config = dict(
    train_examples=195000,
    crop_scale_min=1,
    encoder_qk_norm=False,
    encoder_layer_scale_init=0.1,
    encoder_conv_stem=False,
)
Rows from block 2 of the decoder, named by matrix and row number. Rows with one number belong to one channel. Each number is 128 + 24 x the weight over its row's rms, rounded and kept within 0 to 255. All counts start at 0. Numbers have three digits each. After the name is the row's rms in percent of the matrix's.
# convs0: first 3x3 conv (decoder.decb.0.0.convs.0.weight, 144x144x3x3), inputs 0-8, a 3x3 kernel for each
# convs1: second 3x3 conv (decoder.decb.0.0.convs.1.weight, 144x144x3x3, transposed), outputs 0-8, a 3x3 kernel for each
convs0.52 096:127135123128089107161169129130145098112126173122147156120146161122125139117119087125097099107120159130138102143160123121143120096126147075120144131116124098096116112122111080125100125138104146140082133108067111168101157114105125128106089082125
convs0.53 105:109115158132135142137107093101091095162133109126135099159165103102117136098141161150159108124152096163091112129128126111144168114141189126170083093135130137114127153167145102128172111131145134122150127119094063137099178107162119118094161138124
convs0.54 097:137131100108133118143116117095158108134127149125121114132114131138132179126145160128103139143089115116129162103110121141120122129149119129143105067121155127121117110105109105160132152100136134128157089123127072122108105129108159080114158142115
convs0.55 097:136141110132167129124118103120152093152142094120102084169150160125120158149165137127153131123127107087109129152114099143157123128123108108108128138164127121152154131127128145128132120150116085119119125130135139120117106121119141134152132116086
convs0.56 105:141138122135104107145132113133109139150157110120140124108121158177117112123073161135134081128142063127152123134102127123134162109149151117121189112166129105121154145102102126128110181160127098121125093096126124124161109138153152152112141135178
convs0.57 094:158121096161123152156150153079129128081149121143110146091114142126113155114130105101129113147074141130171122149150111122160110130127125083122176143116154157149131154110106136131138112156138132104128125096114107114142121142109172119098130132112
convs0.58 087:148125139119118143139097093109142131171133104152110071138181114096114143156118130149138092137124140120090139091092134096089125125124142126136122117115121155090133124139117105140141116109123126129161175134143155153161176125100113116100139100140
convs0.59 095:105136131107113098086117155111088103138123141131139157069083114135127164150131112131130107142105107159160159136138128123127124130119121127169151091144109144175101146146143133137117133133099153134099158178132153124118114120147080171126092148129
convs0.60 096:123121156182104141118152150120131166120123152130136152138111167100107170062115125128145090113120118094120110167147127107139130139127148140116150108123145127136119133141104127091133113088121099089119119094131106103143104128104111133165119147130
convs0.61 106:118126123147130081119074135062077150127115131118137138153146099092100156096151108156161074106081129177136116095120133120144122148134107111122093116129156119122130151123135109147131119129112152135150134127178135107153125106126103116125094105101
convs0.62 094:157134131117145165104155161130110098120164163101103136142125089099105127111135139093110101129098120117139106092117129136134108131138080142180124117145159108083111117137095138173139153099121099122130133089139130159118165182136137129174101073134
convs0.63 109:140146146142150153165091125121109099111089102121091126138120117134109110158129140118143142114160142054105175122152131175143091096156105115143153145093128130095136120101115156149111135149138118091133167114108137129117125138127126125090154123125
convs0.64 084:111156117155118165149158124135118134152145104111127119135124136132107117149134130151142147115123184142146176140124152112144113107152150121166130140118110119111095065100132109163177112134143105105148096108124109094150112118163064136162065118138
convs0.65 098:111124111127135139115081111141100158115078101146119109133154153081154148118138152139152127101116188154092137094134139150121129150112147149164128149143124162103124102127147100129151109105128150135128139119153108129186147110147098129173096078140
convs0.66 102:126123151140147143122154129125153110136089150139123114147142076097132125145150095128156082161108129138144130112117156093177131095109152134131047125110139159184137091148136139129112116105135114088097160101096146166125097143105139109114127129138
convs0.67 114:131121173148138074169118105107118138154148141153122109159173128108190165092159132167112095069129140153108151130142100111134160088109080113080137100107124095129140108155151141121139175104082094127158119108116130125140147112168141123118170135119
convs0.68 110:095129150120133134159154093140114096158104136137112137123097095190146124122093135129142125146088098163148139166139120141109099124120133143106151120128135112164126123130132147085143172109100107132124110166095118176137121139144107091136123154116
convs0.69 096:163136150147154146159154130117134131140106113138142120143134110114134164137133106111082150079173157072132114117139137120120137149161134132119094128134156112117140150100079158096120133120111120143118130097132147115121110124093129119126146154123
convs0.70 100:122174112091142144133138124116104184155104127154118126189115131129126153150150141121112153117118101131100077125122135121101159144150183100113122145129187123152133140171158169148116147144118093128164125105137144128131081126164142168177124127196
convs0.71 094:139133097168120145136137116103132115194105122153077119077152157125181132117134127119120122113152114149164104105131110117164147152159157133149082121147117120137150109113128139092085102122103133146104120123137105147140093126148141108130157104131
convs0.72 105:114147105130144144170117153102136136154133078174136163145097146146135095191095089139069133113124108103169089166097123149122124150180139139111167111124120118122111145119125132151129116205140085112122112114134166128077099113156164113161117091137
convs0.73 099:139090120089130157149142133120127135110109136116140123092163142148146137177125113115106110129120082166128109144151111108101097108101115124186132134129104187146164092141158090108152153152125122101122144125141131124166125147130114114094099083132
convs0.74 101:128132112146135126098098161125146134147167073044089138076080149125111126121122110129136127096152118104111099120081132129138110120124099092091099130193114091124126124113103120163128114169120141139122126127130089130134156119140144124120094075109
convs0.75 101:119117151114107107109091096129167140149158159136152099150151108068109148080095122105181130166127111162056104163137127138104097115130136135154119134178124118120112144103132146136145147156124104122139129146100110085126139076120117120144147177187
convs0.76 097:150120143122139092105101121134155108114147123092083113129087097106121169158115157179190130095063110123120121107074114151102107125115117135141168100150151092102122146138102139153142094092090077119118117080076101135102096104104092152130142147124
convs0.77 090:166146115158151156077111125153164172153124148117132130140148152170148082148134101126105154074146156109109119123120137104127149156123066112120112134109107126114062142136114154140108153124111120140102143115091139139157114179111218151125120133123
convs0.78 096:186163133142132137131154135096105124132134101119109163102129116151136085105086138139099076155100067114101067148144107147150117139120151143138125121098111126108155122122132108094100085094088118150167132107134116114114121159130165127132106140115
convs0.79 102:123126097106109132128171124129150130139145115142139088113119131085109129141105120176072158139149168145127130130138153136144119141133155105144137138106128104118108142146099148142142153089102103123135107132090124107174155148097062115162111191097
convs0.80 093:142135124130139117181132136164188160158128126140126127152105107139107119137084132133078122146146118120115148132141091131129105115097095118133091132121084114124114102134132146160130146138113122118142132130104089149108156124167137134137130122126
convs0.81 090:144131149149118090161121108135125152137119126105071102110117095154120116120144102162137157134137158117102167128108105109116118126155135099131128077137168133093128130134087124138123119151157134133153130108094099125183091153127112114111152179148
convs0.82 103:145145139141174149174103105103136135181142121148107110149126151144149131150118152131092155102158134139152132148111108135136153133158138115083115125155115111168088139117177134137148111105127110140115166113074130133130138110074090120103111103124
convs0.83 107:113085154083109142109153154129135118113136165110148120128081087117106096095137147140131078154157140104138217156130109178126094144121126119143103119122151123139097141124119143122122119121093116113155110124098089179141092145171121157137140124116
convs0.84 095:119125120074109095123114072128132117124129135100147134158152135151131114102144118103097130119164099177128117152150146146132132121159149134114145188114119140104119113142130128100104102136159117147136119118147091120103114122077094134129136118111
convs0.85 105:098098137141146146167139144123117164119119097117129111127104117157105115179085094153117101117162149100099165135105119134120134150161102146134127137145127084088126141102113137128122138123082141120136147154100152134131127136158132126130118135134
convs0.86 097:129107119114139148107133121099138155129100093116135162155077150107166108151167154126055176165158112122139144130118160095109146151097100145140151153131073107112120143105133096110138152174142107100111112107139116152146110142115135127163129129121
convs0.87 106:142131106114135126123141139116115117134105118113086112121145190164116158195107190087137152143127093113161137126090124140152139144141107083151117119115099099128107135122139135147161108173134134145139113113127135164136134118133148133152134185110
convs0.88 100:128139126132179123140124105141109113139108155134126116143150070114098136142081112141150125111124128073153130116124094103089152120124130128097154135140154133162138146120156153117138103137139114128139111130102163142136095155110119106110084120097
convs0.89 103:165165100122100118118144136131118130131132108151157128132121104151125122104078100172161153129122146104106172128113150131160137162119155099136173138061078106120132136143126117102109130105129095085129114136161106119146140133100162151128136184121
convs0.90 103:139141115131118139129097118139133140141118112130141094071102138099097132121124171098150100134094155115090123136157088119140152136189182100160157142099118147157121108121101137110089154154108152125106130117083077130091110126149098128151129137125
convs0.91 094:116171120165153163112118101169122147155130127148144100121104129131096127140114120149158145128117135148099145109151147086115136104149152128113138145130124109104128130156171158147154153152144194151099126117151104091134112169113099178098130116110
convs0.92 099:129142161133104086118145131151130111158130105132118137091120152116120126082103125118098104153134095174112106142143149121106118123099132124155125122117142127115144162107136128128125120171153121083116124075150123099172146157129121109113120121145
convs0.93 099:137146141119122161115144140135128109102177135161180107140134135138109129113127147129147174122094084086138110109120056121115145123132135153127112131088114097135138131140098116099110090104083143155106126124130114114152131145126128112120107145132
convs0.94 100:131184166147155138135147151165180109168166102155119146116124130113141135124114128130085115107143112089100186117110140098091108096102130168180113135138117097098072116150109134148094084112126115147129120133121145140172141130108104103126091113125
convs0.95 091:089117131133112139145122087122117172145102161146147123135174134150105131093139134108158123104109153136117108126114129111070153152137122109144101132106139147130127131112131099080117186127140141133129141105138104131133155141062114102100111125132
convs0.96 100:162118120170135110136141125135087125131129099141126122144112081128088150127078137147112168114132119158146177129113104143122160181117150122140144094113117132097142144155117144144143125086133159096116136116091135060125093130090098117130116126089
convs0.97 093:148139144134119117131125068100115125106107142114144094105070106145078101114096068122109147137138113179141155124132138130125164142137119112112088163180102107112146101129120107143153130122114145118077158126100138117155158095124165100086141116090
convs0.98 092:185124097190137137136187094110126108141107117130110115173136142132108105113059115144151150150154120137134136116145096118161115125094140131095151099138155095131145124106151107112131124093177101126136134109108116162098112115096115119149095139141
convs0.99 106:120126087170148128108133146151129174146117137089150159102128113097161126119147148117074145123153150127099126126116101081101131121140109153129162138159095119121107118088126114082115133149111116067108120128105117091124092116173128142123122123086
convs0.100 098:134166115150120121145126141132123066115120124116157142118090140154131124147140124140101106181135122131106142123103133153117131123130117088145099142114122139113106104115150127120117131163117164106142089110149110151135130123148153166124155119131
convs0.101 101:141130149148127111136154110118122145134175124160127122103081091148171111157112133147061126126124130165126119152119118122088129147121104149069091140141093131164127132133116143140106083110143098124101136147139113138116125101130136130110158156117
convs0.102 102:112106176142078138122138149080118101084134159073095132133088122098120145130100132154138181121131153149142112116130150112160119135100114098125133099075150135085160136130135098159123113104113140139157090079157119136104124133138143091122134070150
convs0.103 091:157128127083099109095116100146108077122116149159092126157163146133152138157111161133107116114126133080168116132142148172156170122127137145112141141123143145125116111144128099120114113133120121121153148120098120161089122093128131095116124119099
convs0.104 100:129139116124109120166100101090084146105117130112124156166152160160108104164103114168133133148151134135143121137107164132129122107160133142127101110154140101104099127093131117119154122155154128134156146103090122104114143151118114155162098146137
convs0.105 098:163155129106122115129143142131133123146088118121165131122090138142139131104132124114106105135119118130124141137128146145126128125119124137133158109112132116158122149104108129132125152111095125132142120124094086128120114104090146144158114128085
convs0.106 092:130145117083091103147110121152104112146139126154137128116136123173163171086142123135132139127112129129174135172119124140155110134118112127126120144148146125140142138164140129141142144083106137112129110182148138189156171176135138139088138100062
convs0.107 098:129170123096101158118144141117083144125138129125156162106116105132132168098129117163106113090137140121121104140132156152144139139154134117140137094113105083119110138157113123096089111090140140138143099173111100108116133138094105130175119165138
convs0.108 095:115171158128086135107122107120130159136165145113132172178088118093119107128131129106109063063169145149146141117083147118123086123105060107147096132160163139119143138102124150090083144086110121122147142118136141148100157095120127120121172149082
convs0.109 098:096107102139120119154144160112165158113140165114150131096148138176116149120133166126209092125103109181083106094071093036092151114090146108124135135126112139125138122167149118137119114087083157128175123110145126114126151137121126150140111119167
convs0.110 109:134135124163129174163142131129102141103084122105065089170138129172154118142116165153092127138166125096128131164142128158153114149123101108102119142144091151104109131111146115136135115115172132116128132113110118142130100112158108161109147126112
convs0.111 101:100104123172077098171155150103108105113125145110119104145088126139129141145108117158132113110079104130128151154153099101146135120145124118107112141096085128115123143143143145178129149122138099103101105111113122147115118115120134105113113177142
convs0.112 101:102089135127147199104132190145119135172121143152146121146100124150132086163103116138134105159124095142145167111113134105123162130145170133127106116109139126131136098095152145124158167143148098103074144157138122148145109093126104127132145106133
convs0.113 100:117126111128152142170128105129107131110073134111147128149146089146145120128091121156105117099091135146160146142186133159154077129145122092112136123132145135106145135128164106113122126111099154126136108169162113115105136151149156138117126103109
convs0.114 102:124161141088161158134154094127108146141168129173126128121107164140123108175101114164126151109125088133142064145103083114146112116173143141174157126135128161099113155118065106123132053131154144099144150089138167132103119124123130136144114130122
convs0.115 125:136115125078085113128114087202101077160095076092139126112121166063164150139130134103111141110165153139106124140149109140142088057102108127154133114174140144130121141130127174169087148138105130141099132114160142145107147107136151115102154099123
convs0.116 104:118079140074089112125091111135105166136116104154133097170125108098150076154121095143158204128175151168128142128103139146123193126132153138085134121127124147126142119118130160115102101138126078091118116171128119155128119169157126120115104128127
convs0.117 098:161145084093113133106107134109136137121148140104137147178121130120103159145115122143185101118139069104126118118143104144129121105138139167135083134118104120101161129167126111158135105143121167105112120145168091133108067115128119131133168148130
convs0.118 101:138134135120119119129114080120132119155138108114151132071155114113129120138095141120118111133135137154148117115138114092156084083131131122138149121108113118129118141125154130087095073122122095115136119131129130119120112120096107122108110111088
convs0.119 090:145145164144161116141118140132136125108130130118127082126132142100117147120168130145150142143137163091190140112115130154144117157140122175112113124174145111074147136137142141101106099112110123162092125107074117107099077155165162144167172154079
convs0.120 094:118137133136161154104113104134085097076101177138154123141138142115105104130116127092138135190118129127091128126114141162115159153121116116101108128119160117113146124116132110150111095124112120135138092126130115157158148118137148137122139155157
convs0.121 103:107121163118124128110132122103140114130117140129125138123113110104155143175122151150152178104132146118133093117148147147132143136109105089132155153174113148132090133091119117128158076110140123167145123123175118144155133140158108120156113140167
convs0.122 098:131121153088110128122138106130086112121119123108116141098160129111119132105123132097140121154113087154111106142146122114142160096111107137144172142163141135125128131100129108102124103132148146099145138135102147167148133101114120116138117129121
convs0.123 095:135134096150137160133150156121127139169123123158149102062105137124139146156146126181110137109123098097106131084134151142144100128146108120131114143166111156157134131131110113109113091127096141143082097112124177119132105123129180158188113133119
convs0.124 095:162110091144151090136118131107128126117123132138101114159158139126130162109127144122103109128141122124192142119121143106155125130095084139133115130095138136147122113134156110122164168160158088127117140147145120137111167116104137137123116086100
convs0.125 101:098125122127106079163126093126092128112103096139135112111150091139124121160126122133139166079140155148129161116111127138157109128174158149133086118118110096112108160134106152142132156111090203133127120150130105108137172125144090120098142152138
convs0.126 101:132137144189124115171109138090108116135115135123121084129131092115146141141156121117104115119113147143144137116154135096145113119144136085153137131178123156143131097119118111135098187125117111135134133149114089080167103097121160101106158148141
convs0.127 098:103127143106132141089113156158120072183090118139134136136106158088112147120147110131141107141104136135146128109121145110149154111103136138109142123061132138133155112099124104120125160143105139130137147125168101132144126142130143163134114117121
convs0.128 099:141135119120102063118110163151121087120164151151154122143093102110145163139157152133158160107079130180102133129155096100152150151102107127103123089195100147135129126113123186167114109130081112128126137152146126113143092150126147150107156131116
convs0.129 099:124114121150106133099113095122095074117114119102137114096101097096141088140098147143123118116168119128153149090114123147136084115140154093139098096161145149163124118112115120157095130064074095088141106147146105146104142125112132110148108114124
convs0.130 096:132138159125127121149106145143123077105105075143127091168108114130115105146138124143139086091129106132120141153156139116163124133128126161146116137114139150150136105093113130178145172133154140113092104169091127160172143153150121124111112143115
convs1.52 100:149099134134168135127117134109099123128139167119141150152137103121118137090127105133153108116134144133119129118122142127129133124110134085115118153137098141138117145078140128148107144124120093099137144087117126114102174119149154165133108152110
convs1.53 094:133169103124137104133136107101096118123122114117133137151138144164115140193102134146136114157110079107105138111143125096120107118141118120088124151172081135161147112102139157146107129133097119124186113084180171135114160145081155146160136111082
convs1.54 105:131153150154134148138131113123075120152153089120126130161128111139162123137139115124138135124141134091163154108117146094131116131152134158139151190164120155133097115122115133147119098165140110101159110120099161130121102104111133154126122131164
convs1.55 104:128144155135106121157081101167171149117123155134128130110112127109165129149109128137131137092151135138098134136149110124143141093129104118128147177170192151206180149148134163140088121136133128114094132162135133108162108130131139133077132102131
convs1.56 106:147117145136154152126142129112121130158099117113140158108128094129180111115159139115077096108097129141110147111131139123102106134093115103160131162155129128126115136144122148110125139121135121119121067153163114138146114099072113150148112155103
convs1.57 098:080096099145120138085118120116129142121103134128117148147126098120144126128116116107118138114156125132132119092114133123141166162137104120146122100097072119161189124150101093092153152168155164131124134162126109118106162131123108090141162150177
convs1.58 098:133123162145129152134123135134149122157138144141145141170174129137118135133115126135121150139172112136117148127131132127150175160132117098136111149129124141150139125154148148134124174150164106115099075117127145111145128127126124134106140106125
convs1.59 101:116113130101116153100102116167146106139127109199156121064137097071167168114159120115086104145122118128108104116092107118100099079063120119138162161133128115133131094118121132127108116104091168137145121122133102089147166152144130144094112099101
convs1.60 093:140109137112100094124135117125134082149147108159095123128091195149108159133126135165158086149129116146130101159125074154106137116120110124123133137149123133128143163168195140104144166142135135101089131133128123128085113168119125092107144116092
convs1.61 094:122176121152140103163140111082150151104095101104137145139187112117126120129124107120125101134138120125165159129152172132119149128137147161078155092110165126162155124159088145138132126129150067069103107080092125074119134146153171124091135103088
convs1.62 104:110167177125149141171127136119171124101087146133125112123166155107103118143084079143123127123112111111162173144170149133100169135151148115158119175132121089128143124147116126097168134099119134149110178133088137133132119107122135154117180141103
convs1.63 099:131145117083140129078134142145165115131154129075157161107130135119134128135154150128139137138139128118111140126162156169174189139127134123112089134197141125124139091102115162105138138102110127137102131135109123216087080099117126099106166143097
convs1.64 097:164130124139137104099099133130158123164132113123135122087137134135148108139134105112110130099095118108138129124134138132119133111141105158137163127134108119139156178138122153161166120158163106081110141097109117110057140120137136142161115103148
convs1.65 093:167142127148128089149124092146116084099131091099121134125142156150158169130135149094103134169171101123140094130106161137134127103118144131154138094131127107145163130133148109114141099135145100148171089141137184081097123168145144167109120098108
convs1.66 099:155101125143132138087154074104125106100147127112122138131146119131106149167090102129140131122138124077118125123138129113141153115148107107157136170108086133156115104151154126127104159056103141167136113105092129119147140115134099100128165114113
convs1.67 102:180145130138117146111115125142146171153122100138110151121117140144089151130151144127093102127076126117109099123136128119136105166143139133133090108118102154159132153084131154091128135080161142194098128111230152124121176150108140117146127109127
convs1.68 101:132134138128176167152120146082108153057132153131170137142138126165141132135117140111121137152126102141119116120136163122120131113148195088118104103114103105180095094148109142133127133133100163155148126111168138103157128173106126159091112102103
convs1.69 093:118143105109142150135140125092108153124131128134139131106106140156142110112124113150106135125132109106145137150138121116114143155143170146133156083111153153094146088114114136099142104107111116138096140160128078157145155141123168143123091107165
convs1.70 102:109146126135120129165123130127153132135118136083151132135121117151132110099093109115134127083123137127131179135121115124121135143137151115104102135089153138145119176131118151133134097105099134145148135121141126153123121147135127097092096099162
convs1.71 093:119140138167155127162139162075120152111111149104156180155113113129114155141153156105108127116109157138105127152096131092110156132136103075123105122108104096148155162106158106056125091077138093113127151121079127104137117166151073103075140138117
convs1.72 095:106140088137140134136139143072112112142112103096123128112139183127144102118129127137139109159157092119115140102148131108110125105111112112086096119143116107111099114076109088130134150153118133095153124111120103144153108159113091102087123176112
convs1.73 105:083089164117129097154163151129101096189110105101127140118166153093124135162131120106120127126166129081115095106144090146140114088100105102146123154130129121122166139132116108144194140130133117141131112089095154141111134140102094146153102122141
convs1.74 106:112117172077102159092133125121147140132126131110137088095168086135114097091136093147179133095164171116109146106138132138141115128127114138142132132156114163157137163139158108135141103113132128164148131143111113128119116155121149122091140138136
convs1.75 095:105125101187152149137132118140127141126133134121104116142131123152099099155133085108130142063121126143120148125089130081147153113100123153120137144197160102091107094104100128123129163156144191146119099103127121135080149119086149126139096165159
convs1.76 109:145159128132127135116160148157119115114171170132168140120122083124120096092193132131108143130156128091111094149146093124126102111137130140105167110168145146127097160153134148150117158111098091135118124103122163196144155118112100131137116132140
convs1.77 100:107145160147141168190127149126137184103109133171084096119140106150112121115140132097126129135126106133136133156132132069123150127148149133113103123116117137131139115089122154109103107135122134118136104094123164132122109155162157126110129159148
convs1.78 095:123097123120149117134093085092116180131140136119110131091105120179092096120131138136153126110133115103092120137145149152131141119135118132146142156088122111103067161168144219159126156112179128128128164135135125119142120134141139118088137093151
convs1.79 094:130094122132106151134129098153166149153118104164131160125100112077106144129136140084114124110157119106125101129130130146134098162119149141113128145153149126119146144120163129142119147161096124161110115125136132121151130150117124156112157064102
convs1.80 105:152114107118160143150120093136129119118138145149130130132135122150143149157130168102141156086164110078114111146137116129108109145107104120138130138126084166131112102119140131075144089121155096153156104169130091118131095114100117164068131117123
convs1.81 107:129080110159136141152116122168153148107122113097075093148107136153162146127139153082131158087098099096114139113174161160113111089124108144100145164124127111163154061103109153152107158154146122151156158100106110141124101146124111121122120162136
convs1.82 102:153135099127104123148121128116117153114117096141153113124124149092120125115160137147146111155133122136160150108144171134147172146176135185087144134153110103166187139120118147118112087089113118168152082111150120131163142104134123122143121145116
convs1.83 098:108104133138129154129153091156145158111123144100162157145151113129114125111110168155089114109146158143089141130126117157139126136122147145172134179163152168139127127139146082211078141148117052103196121128144172176145131098148082089128128108164
convs1.84 093:135136100139140153143146096129101123157109128125100100171159149099141110138079128150120128146142113156147124141129127120121145108148117115143164132149112085124116118096108089169145120073143116119086123150093135142102107133165130137125112113094
convs1.85 094:102133124156126113137135075110105098120124117127129157093137095120143114114133132105151127072104133103143118133118131084137134114102167136120132153129120144121164110169122154114094109115169127152080153114109138166087128164123153074071136124114
convs1.86 094:159125131141175132114163165141163148154150101116133118137101109153118151095144103174137121146150154127115086119125131112119150144145122093168120095091162108125136178121102087135172114148117102129142188104087151177148155082104141122111111142122
convs1.87 104:151124128114136141161139126138108136134103145124125148133107080122139141123157113124115140119148130140131119115110137147137109126121132128151134134114153111089137116136108147115112123114139107163130136180135126140178093116155169134105117111155
convs1.88 096:095127125137131108173159116131136112154139133133110120131151122125109124157113115098144143140141162127096126150157135093135112139097118112136168098136164061073088118123156159131104052165148136114158104136136131162134090127156137153146172122134
convs1.89 124:087155154124172159128117119083143138134145131137146134172154124170142095126124135150105144164121114166181182115145124139159123127158123100103117156127121093121095123144127174146104129105124143145109140120113106126154136143105153113077133115104
convs1.90 092:119164137125132141170147126159097120118151143150160103136130156114121150143137092107087123126114146123099104119090119109140121137093137188058064070121100124142129113147140152105113141140149175133149097124137143105168149169135144138132123109138
convs1.91 100:164165169142134124167161119082112132161097123160127137114166138141143129140143145116116097130109154124092133128124105114113155097099145133085157148126142152162154133178121101129145132127136136135138106179118136113112144150140129125126130132123
convs1.92 094:111111071122113111134104077112183152168134122146156130151112165108112128107116127144118127156146110091132111124104127172128127131130142185155102076163103087184122149077097113158145114172101131131128127132138128138152109115117122105097149152157
convs1.93 093:172138099125157096097175142083142147118135105159107161110150153117121148142131142082090075081053128138112132122140116117114099124130165115108124144072149115134111138118137133130160149143127142098165134180120136111163170165140168137146100136094
convs1.94 097:114120087107112129092113160099086086108090089107107087126131134122152163127138127093124131109115090137129157097124119132155128132151099142107122059117088113149159122081135088130150133159172132122112103135128133126098124160152125152106107140082
convs1.95 098:147195151151126165141097132123158099111104118105141107117142128096144118085124126122113134115079107169108118115147124111138086130172135140140140181157155144171132081112119085115154110137106120106167094134122095153105111092131161133113140163082
convs1.96 105:125156105126136102121155151136145132118155137123124100136169146136142100123127130171142114120115128086141129136136160120122119109143150120159130071156123129090147142119076133140147173074100151103124128129147174148146138128131128095154151138131
convs1.97 103:127151136121093087059165155180159133128120107113105114165125141150147131144136125157145186130141132120085159116100135126117124093113105139120090160148096192113124170112084098111126143153118114160138145135134154145117150123126114132152137107111
convs1.98 098:127151107125116082124122103109122060083157106152104114157132113112163137143126134150114145109093123139142104106149143101106125131139133113141121135119140070125165114109128117143103126129146114151104149155142156126102101143130103144165129110151
convs1.99 115:103142131160126102127134118111146156106117126108117133147114140139122133117139155140137126122107094128152156123094150139164121135146116139125094133150138146131106122142098148100129127139129166150101093156143117137132158121123144111127118092126
convs1.100 094:124106125142104105152136171116090110118138135160156158113135145163097135128148104131125101139120086112159115135164114123103120128128110177134135117105129109117174120117090168142152125176155154147170145134127092138112113118117098134155105163137
convs1.101 102:133154138143162122142148104121152162102119142118129122136140133143141131123105107119124137100108154101151151124127117130134136127137156132130126118156092139150149107153125081072120189120123126139096103125113132156085113134125118119084193166108
convs1.102 103:163128125147179143134138155147145166093126156113113115134149130138113139136105128121123172114112126137144131097134158093101126097154142125135093079152108092141096140132125124139156128118102150125141177137110161144112127157116157111141149095137
convs1.103 102:113119133102122126130111114138101099138126163108104128128127121090137150103118151145129139132101113127172151155136130096141154169085114163149114150170144113141118076082134153135109103158149121124109153116119132123113116142132099120141157160121
convs1.104 103:120116113118164118142114123126137099103161129141118102149133147109137110117130108137169165104108126114108138129127151120149132128127162109102117125101150133128147121117113127098116095115103124119077151162131148107106138160172138176177087111112
convs1.105 095:197103119109108108147107105142144165159144154138116127122142107109132161122122144100104093127114115157091109123129088149123146150142110120130148142114141104114126145133113111097091154197124120169173108115104156071128121127142113141109127184180
convs1.106 104:132140148134144116156104134142124100134103104141126103152126143102157106099095094129117095157138128192198184094110132099154130118128110119134082112122156137108161104144121066103151132112117126151106119180137119132123119196155099143152146095098
convs1.107 103:099109134121145200113145111166151131119167172110145132112121086129103086122139176114144142137116156113102138139119101149066102106102103123118122131111144140105149112147105141140116135086111154126075154143115153137088124142138161151122131122138
convs1.108 104:120134147131132107135090153160156132101100120148100136103128071119100147141107101125124152122133164097127110094114120140112115140124121117140160127104117116097086141166107126180137150107133118104087127126086150114124133134104131122178143138114
convs1.109 090:153161118133150130165137137129155115104176138134111158191163151156140150158120135126112091124138114151075125162125154147133151140158127126082155145095111177146114116152122121106085142116136085151124104122149123126190151138167130117127130129142
convs1.110 099:119151173107107176135105146157124096144108149130142126122125092126142121128108120150144152138138091103130106127124116130141099088144152127121151135099101151112137118137143159100095133174072139121111118146140103081103118162142148102144110140133
convs1.111 107:112112098112145148122113122132121113127141148157119116130138175133109119121161095131126122131124130126120110115128145144137152167121133149127174124114118138152140087102137172163109135133108121135106107148123130140131112164107092120117104142151
convs1.112 099:157191137110140147132134091105140109109107083131151116118128083129095114096084109138137138130160143145150173101103102124097128137159155132131167114097102121119115075174144133110106088145150136152132163109122133108130137127139090122145115136177
convs1.113 093:130113081121116107139112130125145164130150132116096110122144141107120152158110132136126117153131101130140109139152122155142160128130133089165113136156140155129138128116113135127164128147120118028152069116142144159150153107122126102141075154161
convs1.114 093:145134115106126132146137158149131126123122126091158131132150137176097113146132102141144133129104198143124145073103126118152116126130115116100131106124134140114188114090147127094097154120076154083129146163147160152135128146153108074118181105069
convs1.115 102:113127131111127140161113108141129160137128122165099130146121124098111139129122120120142144123182159140136133131137154153152135116125164139152120164235119083139130097126133141123086118111095072116172132086097115121160119104138104101106163173137
convs1.116 104:149143144134132152105133120165098115146114078137131109081146152114113177103091134124121063118131097105152127119116100109111089124158095136141126152116161163115154134134136122127104125129143118116158144150127134132100109132144119168099150134090
convs1.117 107:133122147126104140120106140137143157119123148156140110103106123121154145106175155127080153163076131123115088148102125088121136111113120137105133123126130139190146142139156117104137107104142125159093150189143084119085130155095143097131127137132
convs1.118 096:130156118134112118156155154095139175107103116146130130115125142167111101156108062091108136141132151094134136108134138144141141137125114137173155109120140126121151119176136155102187149118140147104108121157127124169095087114152145123160134134107
convs1.119 101:083102122130091122114149122142153121160165146111121116101160147121140148143154087145138152122118106121084119115125157111103165146124142125167151130120125132126190116128139109146122119114060135108116158125138144118128119086112111153139147094107
convs1.120 095:186127132119094156103149143124102099124125138123140121101098138147111098112149124099148156090135112153107106116093106103092115136129149174099131118100129100106109134156153136138122026130128123094138142128151166092106130099112073108149082121119
convs1.121 100:109108171163141142121148107143118124113093180124146155164162105162165144134149101140125104144130122145118124151119119119075113099122150107138114113108077078107118131165125144181099129128204120132163092128171065163138118135110138134119113146115
convs1.122 106:159129147109150128093140142171137132163122131179128129141138104101101128130113126190126076122137132115170114090062128092145133125126132141182164115109104120132100119094128082095128100177170122132134096158138120145123136108120085086128102121165
convs1.123 112:126103100112122155108117133127098132110152129143157131132104116098132097124118148169118146137137118142108112105090122142088125120112146120154125132154134062101148146102147090130136156124139134122094163119149114095081158105122120103103135115122
convs1.124 091:136121107153128093144126126152144129145150096148171109139123119128147109129158104175167163189126097156127163127148095133145158123119118131064116130121121143119101175142131104177135167110087123118148122161139172115106144122132124135113081118134
convs1.125 094:167148130145153126151152143128099118131154149136170138144143130160150121143137169092081114133133121079142195122090123100135146138152089154087118130087115177167127183120092166088114133113150115142135133049180182117143155144095124081119118127115
convs1.126 094:121165110151156108146098130167114158090172144118107107157141109162123123092110163132131110130156107148148146150103112113142149115158152132113121045076133137086140141133103107089145138117120112084141132079131025142125114134146151112132128099148
convs1.127 101:125160149114124120112100117182122127133112090148085108093135140111149148136086135123141132103111146098126113089109132116107121143128117108122128143131146161137105125110195106088123152107130104140165124169128152147091148150066174105122112128178
convs1.128 109:124142122135165169128145144104075150125137128147120080098155109132133083101157076138135107095136133151136123140127085082078136157124111125163169115110130145132147056111149149167112125095165131095106123157131093145125115068113122164097130147127
convs1.129 109:142144102134106143138124114144150154132131177116133159154121134148114101129136156133125116122112119147097125152100113133123114123132156097109132108100136116135107169143106159139116158147129164143154100111143107123161153140153160121106137124196
convs1.130 108:142135107112114161097149120145162143127169161145175172146111129133134113135160119141114133097108137124108132138108111125078138125129132100122153118114154045129109202083126110085197093165130121137137132125121109112145132082177094123129122147161